Weights of a small image inpainting model.
Model: arch unet, norm batchnorm, widths [48, 96, 144].
Training: soap at rate 0.0023, batches of 128.
Data: trained on made-up waving flags, 195000 training examples.
Rows from block 5 of a small image inpainting model, named by matrix and row number. Each number is 128 + 24 x the weight over its row's rms, rounded and kept within 0 to 255. All counts start at 0. After the name is the row's rms in percent of the matrix's.
After each channel's rows are labels from the 100 images, of 14976, where the channel reaches its highest value: "strongest on" is what is common among them; "lies over" is the class under the peak. Only what is clearly more common there than usual is listed. The data: made-up waving flags.
# conv: 3x3 conv (model.enc.1.2.conv.weight, 96x96x3x3, each kernel summed), inputs 0-95

conv.38 122 [ 86 107 121 125  98 133 124 133 145  87 142  67 123 126 135  86 222  96 127 148  98 134 115 136 117 121 147 178 158 131 144 130 130 127 119 122 106 126 118 113 173 152 155 158 123 115 164 140 111 104  94 149 109 121  94 131 124 114 126 175 140 121 114 150 121 130 111 132 133 120  95 100 185 117 143  81 147 121 132 107 139 152 140 114  98 139 128 130 128 138 127 133 102 108  99  89]
strongest on: three vertical bands; upright cross
lies over: flag

conv.77 110 [122 113 121 120 226  67 192 128 157 137 151 122 155  91 125 121 147 156 110 153  92 127 122 136 104 125 122 131 122 142 137 149  74 119 165 117 128 142 108 118 119 152 164 121 131 151 132 123 137 121 123 131 197 108 123 111 125 101 120 115 118 118 140 115  95 133 111 114 122 105 143 126 155 120 120 141 157 135 135 134 124  96 115 121 141 174 115 122 140 128 150 139 111 117 197 113]
strongest on: diagonal band
lies over: flag

conv.20 082 [100 135  95 122 114 121 108 169  79 112 137 130 155 128 153 132  93 105 148 135 162 126  90 110 145 129 117 143 130 164 163 132 137 197  90 131 146 103  86 122 102 125 145 112  70  92 109 122 124 124 111 161 154 120 113 113 100 135 112 114 146 132 139  91 128 145 114 146 125 128  94 160 173 117  86 161  95 142 120 135  99 115  97 134 146 133 174 161 132 124 155 144 160 107 113 115]
strongest on: red
lies over: flag

conv.26 101 [163 123  90 132 150 111 136 138  86 118 164 107 149 137 145  57 140 103 131 126 120 135 141 116 114 123 148 137 105 105 130 119  60 109 119 123 144 118  97 159 133 136 126 126 121 126 126 138 104 104  89  90 151 102 157 116 113 105 131 109  96 177 159  96 133 120 128 125 119 121 101 103 167  99 150 153 113 127 156 125 122 115  50 106 141 146 128  88  89 142 129 133 109 132 160 104]
strongest on: three vertical bands
lies over: flag; emblem

conv.49 097 [112 148 134 183 124 130 126 144 146 140 136 136 109 128 134 128 147 124  95 107 106  63 138 119  91 150  73 102 133 129 143 117 102 147 119 133 130  55 104 146 128 130 124 150 221 111 159 121 121 109 132 127 116  82 124 109 133 109 115 125 136 128 119 142 141 116 125 123 143 128 130 121 140 126 158 129 123  52 113 134 104 126 124  61 144 150 113 135 141 120 136 149 127 117 113 104]
strongest on: red; pink
lies over: flag

conv.33 097 [148 127 105  80 132 143 125 174 155 120 179 135  96 133 135  60 149 101 115 127 121 126 129 103 140 182 127 155 134 133 117 124 108 129 117 111 102  63 150 146 152 148 157 111 106 123 123 146 131 104 135 131  98 130 137  92 141 113 137 138 117 148 134 147 115 130 130 154 139 155 115  81 145 130 130 131  94  90 121 224 121 136 118 128 116  98 152 125 147 164 121 133 115 105 140 127]
strongest on: white; black; saltire
lies over: flag

conv.78 109 [165 151 148 139 130 123 133 131 135 134 147 139  41 133 118  79  54  99 140 131 132 123 111 144 121 156 132 151 124 140 114  96 122 157 151 124 108 142 119 123  76  73 125 159 114 138  76 129 129 124 113 111 144 106 108 146 134 122 139 167 149 136 112 161  88 118 142  90 122 143 124 141 131 164 125 125 118 129 128 149 137 129 169 113 120 146 127 122  71 113  96 139  86 147 148 130]
strongest on: many stripes; saltire
lies over: flag

conv.46 102 [107 132 114 141 123 155  86 148 141 127 133  83  83 141 130 125  31 141 140 128 104 124 126 151  97 102 116 120 133 132 131 127  86 113 134 100 152 134 104 113  76  70 147 169 117 122  76 120 158 146  74 163 101 132 141 122 105 122 124 116 143 129 145 137 129 126  91 118 109 125  91 122 145 151 129  94  98 154 115 131 136 151 144 132 145 136 154 115 150 131 104 131 137 136 127  91]
strongest on: triangle at the hoist; diagonal band
lies over: flag

conv.15 088 [127  96 109 136 130 132 109 106 150 127  96 130 122 100  73 128 149 129 156 141 134 119 128  83 124 103 118 125 144 170 114 124 105 118  94 170 121 120 119 192 154 137 125 137 133 129 130  96 119 122 109 144 138 160 122  99 164 106 105 134 101 200 142 133 139 135 120  67 111 125 124 150 142 105 143 128 141 126 136 134  82 153 165  85 182 120 106 123  90 128 151 143 175 132 126 114]
strongest on: white
lies over: flag

conv.19 098 [160 120 137 155 120  87 142 116 141 140 129 120 128 135 127  95 125 113 133 113 176 111 172 115 119  94 132 130 100 102  73 129 112 169 101 155 156 147 171 165 128 119 181 124 133 130 155 210 131  94  92 136 114 143  99 133 143 144 139 111 142 110  99  95 106 127 140 138 133 101 128 105 143 111 117 138 127 118 105 134  85 155 166 148 145  86 128 151 141 121 114  96 112 113 148  95]
strongest on: blue; ring
lies over: flag

conv.4 098 [131  93 115 125 141 136  76 119 107 140 158 119  54 139 163 110 106 123 129 125 150 201 118 104 153 118 117 132 101 111 108 110 130 169 132 108  96 120 137 109 121  93 106 127 147 153  77 120 139 118 129 124 145 119 117 110  83 148  89 124 141 165 139 136 130 114 112 122 182 131 160  93 131 126 167 138 112 100  71 134 116 140 102 147 109 130 140 122 159 145 152 106 126 134 126 161]
strongest on: purple
lies over: flag

conv.37 100 [130 140 148  98 122 141  74  86 109 118 121 137  89 107 137 102 162 143 110 139 107 112 199  83 119 122 100 128 167 113 191  82  75 104 104 123 143 127 110 115 151 138 117 139 136 144 134 172 122 114 112 102 113  94 116 101 125 120 143 134  91 122 136 112 151 125 106 131 141 106 134 124 173 102 151 122 122 152 144 123  87  88 115 123 140 128 118  95 138 134 138 137 122  83 114 105]
strongest on: upright cross; offset cross
lies over: flag

conv.64 086 [109 167 141 116 131 123 132 167 107 128 118 120 122 108 140 126 133 124  92 145 132 126 128 158 138 104 148 148 101 121 121 150 116  96 100 147 129 137 194 139 122 100 119 136 103 136 120 160 138 129 128 130 114 154 120 143 105 120 122 136 123  87  15 104 139 126 115 133 126 138 145 142 102 129 120 147 143 131 138 115 103 115 126 142 128 153 149 136 155  97  94 228 120 136 135  97]
strongest on: black
lies over: flag

conv.51 087 [146 167 132 151  86  67 112 128 141 161 122 139 127 131 123 104 107 145 115  98 119 129 102 133 134 124  96 139 124 129  84 113  83 109 128 114 136 135 169 170 126 145 145 103 172 125 131 134 135 144  85  98 151 147 140  86 134 168 132 150 108 135 119 150 125 101 138  98 184 107 162 139 111 112  85 106 124 113 146 145 111 111 165 132 168 126 100 140 118 151 114 123 129 111 175 180]
strongest on: red; many stripes
lies over: flag

conv.16 104 [114  66 151 132 104  87 167 172 109  92 121 128  94 115 119 120 113 127 174  96 162 105 145 116  99 109 110 132 109 114  98 123  95  96 144 105 162 136 155 132 183 151 126  91 118 150 140  60 107 102 112 141 110 136 127  94 101 134 140 103 127 136 122 120 136 129 134 140 122 108 103 132 128 101 110 137 128 140 138 106 101 113 104 116 174 124 136 126 176 116 138 105 137  74 110 132]
strongest on: yellow; orange; blue; star
lies over: emblem

conv.71 092 [131 157 120 118 121 153 106 121  97 125 110 129  71 125 131 133 109 180 124 103 102 147 154 136  92 112 113 126 128 126 162 118 142 136 154 140  92 129 131 119 146 123 134 121 138 137 147 147 109 158 135 149 104 171 130 126 101 128  71 155 127 127 115 128 111  76 120 128 232 138 144  93 153 117 119 143 128 153 101 124 130 121 129  85 154 114 138 146 113 145 102 126 189 108 124  98]
strongest on: offset cross
lies over: flag

conv.0 090 [133  93 110 119 137 154 123 124 130 102 129 149 111 156 111 105 140 131 153 120  99  92 147  91 115 153 119 131 164 154 109 100 105 141 111  73 172 150 125 116 122 122 127 114 122 120 112 207 141 120 147  59 108  86 164 130 123  90 104 101 158 159 135 113 141 117 106 118 133 138 138 141 115  97 144 123  72 113 130 124 100 139 144 104 136 122 100 138 113 166 163  93 143 102 126 112]
strongest on: white
lies over: flag

conv.70 112 [141 130 136 103 196 177 157 111  74 115 109 141 131 121 125 123 151 116 134 148 122 128 162  84 118 133 118  76  88 118 157 105  80 125 126 118 156 134 110 128 163 119  99 127 142 146 161 151 146 122 125 130 145 119 128 114 132  76 101 107 118 114 137 141 120 127 111 134 137  94 159 113 165 134 136 111 130 103 115 132  92 131 128  72 112  78  98 153 124 119 115 145 100 103  82  97]
strongest on: border
lies over: flag

conv.21 088 [104 111 120 142 100 108 128 140  78 148  97 109  99 107 159 140 131 170 139 152 104 147 183 112 133 140 105 113 134 129 133 111  80 105 168 118  97 123 158 173 147 145 124 153 131 146 127  93  97 129 109  67 103 152 183 124 113 104 154  96 137 136  83 119 125 133 129 128 141 150  89 142 129 137 126 137 126 116 145 116 120 145 106 124 115 101 106 142 109  81 157 183 128 115 127 101]
strongest on: black
lies over: flag; emblem

conv.61 089 [127 179 134 128 122 141 129 114 120 135 113 151 137 122 197 128 127 102 132 106  76 202 154 127 132 131 132  91 168 147 127  86 100 148  74 116 155 111 159 148 157 119  98 111 135 123 161 142 119  91 122 136 131  99 147 115 144 137 137 123 128  83 104 134 179 117 113 113 122 109 129 142 144 132 166 121 139  69 146 136 119 146 149 116 120 122 151 107 118 111 169 105 137 124  97 115]
strongest on: black; red
lies over: flag

conv.28 097 [132 121 127 157 134 134 123 132 108 129 141 111 106 119  87 120  87 113  92 110  91 132 133  86 122 144 144 104 134 133 132 131 140 108  81 109 126 135 110 118 141 135 122 147 130 126 118 138 147 149 150 153 126 144 117  96 104 134 129 111 188 181 117 115 129 117 152 155 141 145 128 183 102 135  81 173 198 131 117 103  99 115 146 160 102 114 101 174 168 119 124 115  99 131 137  70]
strongest on: white
lies over: flag

conv.43 095 [ 98 152 112 126 118 103 106 132 106 129 155 121  94  89 157  94 108 152 136 105 146 126 126  96 163 166 129 131  84 116 168 144 116 120 144  82  99 124 164 119 120  35 111 133 146 105  87 131 116 105 101 150  96 149 106 103 109  96 146 154 112 161 123 124 107 135  84 140 146 124 116 105 132 178 119 131 130 109 116 115 130 151 121 128 184 136 147 141 141 132 147 139 113 125 136 130]
strongest on: saltire; black; diagonal band
lies over: flag

conv.65 119 [100 118 145 145 126  76 158 118 135 146  96 124  97 109 104  58 101 146 129 141 100 163 189 128 105 134 137 142 120 111 130 113 108 130 115 119 151 128 128 128 116 157 197 168 122 125  89 110  88 111 102 121 132  97 127 120 118 138 167 155 140 130 141 126 118 109 150 114 122 130 128 108 139  96 113 123 106 125 142  98  92  84  89 122 133 105 118 113 135 108 111 134 103 117 149  61]
strongest on: ring; many stripes
lies over: emblem

conv.56 079 [158 168 148 127 136 128 103 126 110 141 155 141  77 135 110 113 149 156  93 100 128 124 130  79  88 120 110 146 168 119 119 112  82 112 112 140 106 103 101 126 140 148 152 143 107 113 137 148 119 122 108 127  83  92 143  92 116 112 120 125 131 138 112 129 151 210 141 114 120 113 118 113 147  97 123  92 144 167 156 149 117 148 121  86 157 135  92  98 141 100 153 118 151 101  88 125]
strongest on: yellow; offset cross; upright cross
lies over: flag

conv.27 084 [102 124 123 139 116  99 115 125  95 153 122 104  74 134 147 124 107 182 136  98 115 127 179 110 102  93 201 144 150 104 155 122 112 128 152  98 127 117 133 158 161 143 135 149 114 108 139 154  93 131 141 125 118 174 114 126 127 142 142 147 138 144 122 120 110 134 130 147  90 128 156 132 139 115 140 131 109  84 111 123 102 120 115  45 152 132  89 118 134 117 141 135 154 121  85  97]
strongest on: teal; red; green; upright cross
lies over: flag

conv.2 087 [166 136 146 130 148 137 154 100 119 168 142 128 134 184 140 123 124  66 129 123 109 124 141 100  86 152 159 131  79 123 165 118 138 129 117 123 142 110 175 118 135 114 134 102 110 116 104 132 109 151  92 111 120 124 101 124 124 173 124 122 138 144 108 109 162 133 122 124 150 135 133 167  97 128 157  69 156 118 183  84 109 107 120 143 139 155 111 139 122 110 135 113 115 170 109 179]
strongest on: many stripes
lies over: flag

conv.80 090 [120 163 114 148 117 123 117  86  91 143 149 116  71 140 115 151 126 198 152 105  98 117 128 130 132 148 148 118 136  99 136 132 125 126 141 132 100 114  82 120 164 135 115 153 139 142 144 136 102 121 125 128  75  86 123 112 146  97 141 149 130  77 154 119 124 109 142 143 155 114 152 138 154 133 129 105 109 128 127 122 115 131  97  93 164 164 128 141 134 195 148  85 154 121 104  82]
strongest on: blue; upright cross
lies over: flag

conv.69 122 [116 132 127 142 127  79 140 129  88 109 137 156  94 162 129  83 136  98 122 110 106 118 112  97  95 132 126 108 113 131 137 138  78 122 111  95 119 137 110 128 119 140  87 109 125 140  45 133 144 135 135 168 116 135  99 103 103 132 126 127 126 115 113 183 131 137 125 125 119 120 133 130 152  73 137 108 151 116 114 115 138 124 155 125 124 133 134  81  95 135 156 128 188  77 170 112]
strongest on: three horizontal bands
lies over: flag

conv.50 133 [138 121 125 102 121 146 122 127 125 158 139 120  85 163 113 136 171 113 119 127 125 113 120  59 138 129 142 140 116 113 121  65  70 127 119 126 129 128 115 137 158 156 136  75 134 140  73 114 105 161 135 116 156 127 156 116 104 137 108  76 154 105 126 122 113 135 140 150 137 142 156 123 101 143 182 163 123 122 106 122 107 102 126 150 104  89  89 118 112 133  85 138 136  94 141 100]
strongest on: saltire; diagonal split
lies over: flag

conv.82 136 [146 115 111 139 139 139  88 130 114 136 122 150  69 150 122 146  76 140 139 117 120 120 108 172 115 119 127 102 168 135 138 136  97 116 120 124 122 123 138 134 131  83 146 165 130 130 191 137 150 143 137 146  73 129 164 124 116 136 145 136 153 143 113 141 154 135 146 116 125 116 128 116 154  30 107 105 122 131 142 139 143 108 112 123  93  84 138 102  89 123 108 126 119 116  80 140]
strongest on: offset cross; many stripes
lies over: flag

conv.36 131 [126 144 158 105 141  79 114 115 111 113 105 153  83 163 117 151  81 200 110 118 125 131 173 110 115 107 125 140 105 102 112 127 109 143 143 119 150 120 101 135 124 130 105 147 142 121 168 144  90 142 131 171 131 131 218 105 126 125 126  85 105 149 156 105 117 122 127 107 110 134 113 144 117 103 123 143 114 137 135 131 116 117 120 105 126 117 123 126 150 114  69 136 106  80 141 111]
strongest on: offset cross; upright cross
lies over: flag

conv.72 088 [104 127 149 131 126 151 146 128  85  80 114 114 109 126 117 103 161 117 146 170  94 125 150 128 123 135 131 110 102 132 128 148 166 137 123 122 125 137 120 126 185  96 128 107 117 126 143 136  95 138 100 216 163 113  86 168 113 104 113 136 148 134 110  87 140 117 104 171 137  95  95 100 149 111 130 139 149 130 104 120 146 142 116 106 138 135 131 125  77 143  71 146 130 130 108 105]
strongest on: upright cross
lies over: flag

conv.22 131 [135  94 121 142  83 113 106 113 145  88 116 123 146 113 133  73 134 127  95 171 100 145 192  96 111 129 125 169  94 125 132 104 120 122 145 121 132 138 101 124 148 183 109  90 124 120  76 126 120 113 126  97 113 117 103 104 116 141 142  92  82 105 153 131 103 127 106 160 128 127 133 126 143 108 109 149  68 125 119 132 100  94  97  94 140 101 129 106 146 144 158 138 140 115 124 104]
strongest on: flower
lies over: emblem

conv.92 100 [140 107 140 115  89 152  95 133 113 109 122 148  86 185 105 124  94 146 125 112 140 148 151 106  88 157 131 133 102 126  96  77 104 131  83 125 131 156 128 128 122 148 107  86 135 142 133 162 101 154 122  83 127 119  95 151 123 135  93 114 146 120 121 154 123 114 165 138 126 121 164 162 163 142  99 134 127 104 118 129 124 135 136 154 137 119 113 108  91 128  84 120 176  80  94  92]
strongest on: crescent
lies over: flag

conv.57 108 [159 133 174 137  95 143 103 115  98 125 122 144  73 102 112  95 135 136 133  96 129 135 121 102  81 115 158 185 143 151 111 113  85 104 129 128 158 168 136 114 134 169 163 127 132 126 159 149  67 124 100 100  99 129  87 117 124 104 112 147 101 119 112 123 123 135 113 113 117 111 120 154 139 153 163 127  73 155 134 111 131 151 160 121 131 147 104 118 159 136 123 144 171 120 153 141]
strongest on: green; saltire
lies over: flag

conv.35 115 [114 142 127 133 165 161  97 121  50 120 110  73 118 137 116 118 115 153 143 186 119 136 141  90  94 133 131  95 143 136 136 123  97 124 133 128 147 120 138 113 142 107 142 134 135 129 133 129 116 132 121  71  98 123 145 138 150 108 120 102 145 112 120 133 104 123 114 147 134  76 132 139 197 112 166 167 116 115  63 144 121 131 116 121 133 100 118 167 112 117 135 124 124 116 135  75]
strongest on: three vertical bands
lies over: flag

conv.32 141 [ 99 147 126 151 111 113 142 118  91 116  91 132 124 136 124 108 121 127 137 114  87 125 128 125  30 134 112 129 108 121 157 137 139 127 114 126 132 115 136 126 114 124 119 125 120 129 126 124 127 127 111 136 130 121 113 101 100 150 126 141 103 147 103 177 125 140 128  86 123   5 142 154 148  93 161 114 159 127 117 133 105 139 121 103 164 136 120 129 125 124 143 128 158  83 127 107]
strongest on: grey
lies over: flag

conv.75 090 [119 129 100 126 136 119 164  97 104 132 118 140  85 144 141 103 116 135 149 125 140 117 105 100 128  95 159 135 120 101 192 110 105 102 124 155 104 182 148  51 129 133 116 113  95 138 129 146 110 104 135 123 122 126 151 107  75 127  95 137 115 119 136 104 127 125 114 157 107 132 125 168 132 108  99 138 107 146  76 163 140 192 147 136 116 135 106  93  98 119 116 108 154 126 120 116]
strongest on: teal
lies over: flag

conv.67 129 [110 127 166 123  89 141 126 128 132 118 136 144  55  84 119  94 164 144 125 128 113 150 150 106 120  94 117 127  84 100 137  81 111 150 141  90 121 115 118 131 154 136 117 113 128 112 110 134 113 114  86  93  93 129 123 108 131 108 125  87 132 135 137 140 133 123 130 146 131 123 144 117 148 177 145 158  51 130 104 112 102 163  86 134 161 147 149 147 147 123 130 143 153 106 168 109]
strongest on: saltire; red
lies over: flag

conv.52 103 [ 95 110 173 148 121 128  80 101 121 110  68 103 107 110 119 114 147 139 111 173 136 155 150 110 143 105 147 169  87 115 124 139  81 121 105 123 129 115  98 123 130  74 108 132 161 143  95 110 137  81 104  77 150 137 100 156  99 141 112 146 138  93 149 142  99 111 118 124 163 149 109 142 143 147 134  80 142 130 124 131 130 138 136 113 183 121 116 136 155 134 111 134 105 110 137 115]
strongest on: saltire; diagonal band
lies over: flag

conv.23 084 [148 138 183 135 130 100 133 150  99  96 112  95 142 143 147 124 132 166 135 124 148 138 147 118  97 144 138 107 108 127 129 137 120 126 122 128 201 126 140 100 153 129 123 152 119  73 106 123 108 214 129 111 106 103 133 152 127 134 123 105 134  77 139 125 150 128 108  97 165 109 152 144 117 142 154 132 167 140 124 151 109  99 104 109 150 124 152 170 118 169 151 116 120 126 112  84]
strongest on: white
lies over: flag

conv.60 091 [114 142 150 153 117  98 105 113 114 110 111 144 125 112  71 159 140 142 118  94  98 165 135 113  94 150 131 114  98 104 160 128 103 161 120 123 144 102 121 116 131  95 112 157 136 121 123 147 124 123 120 137 154  95 108 157 127 156 101  91 130 175 153 143 159 102 135 122 123 123 145 215 110 121 121 114 146 152 124 138 118 130 142 127 142 122 137 145 130 157 100 146 113 152 110  38]
strongest on: blue
lies over: flag

conv.40 114 [151  94 134 108 117 159 130 126 120 113 131 137  65 125 110  94 196 100 134 142 108 125 136 149 126 155 119 177  99 121 119 131 110 130 108 119 122 126 129 118 189 164 109 125 125 134 168 126  86 133 149 142 179 118  92 125 128 111  92 162 114 109 113 118 112 113 134 154 153 115 148 138 156 103 128 141 117 132 153 136 106 181 137 135 107 124 100 110 116 107  71 117  78  99 142 142]
strongest on: offset cross
lies over: flag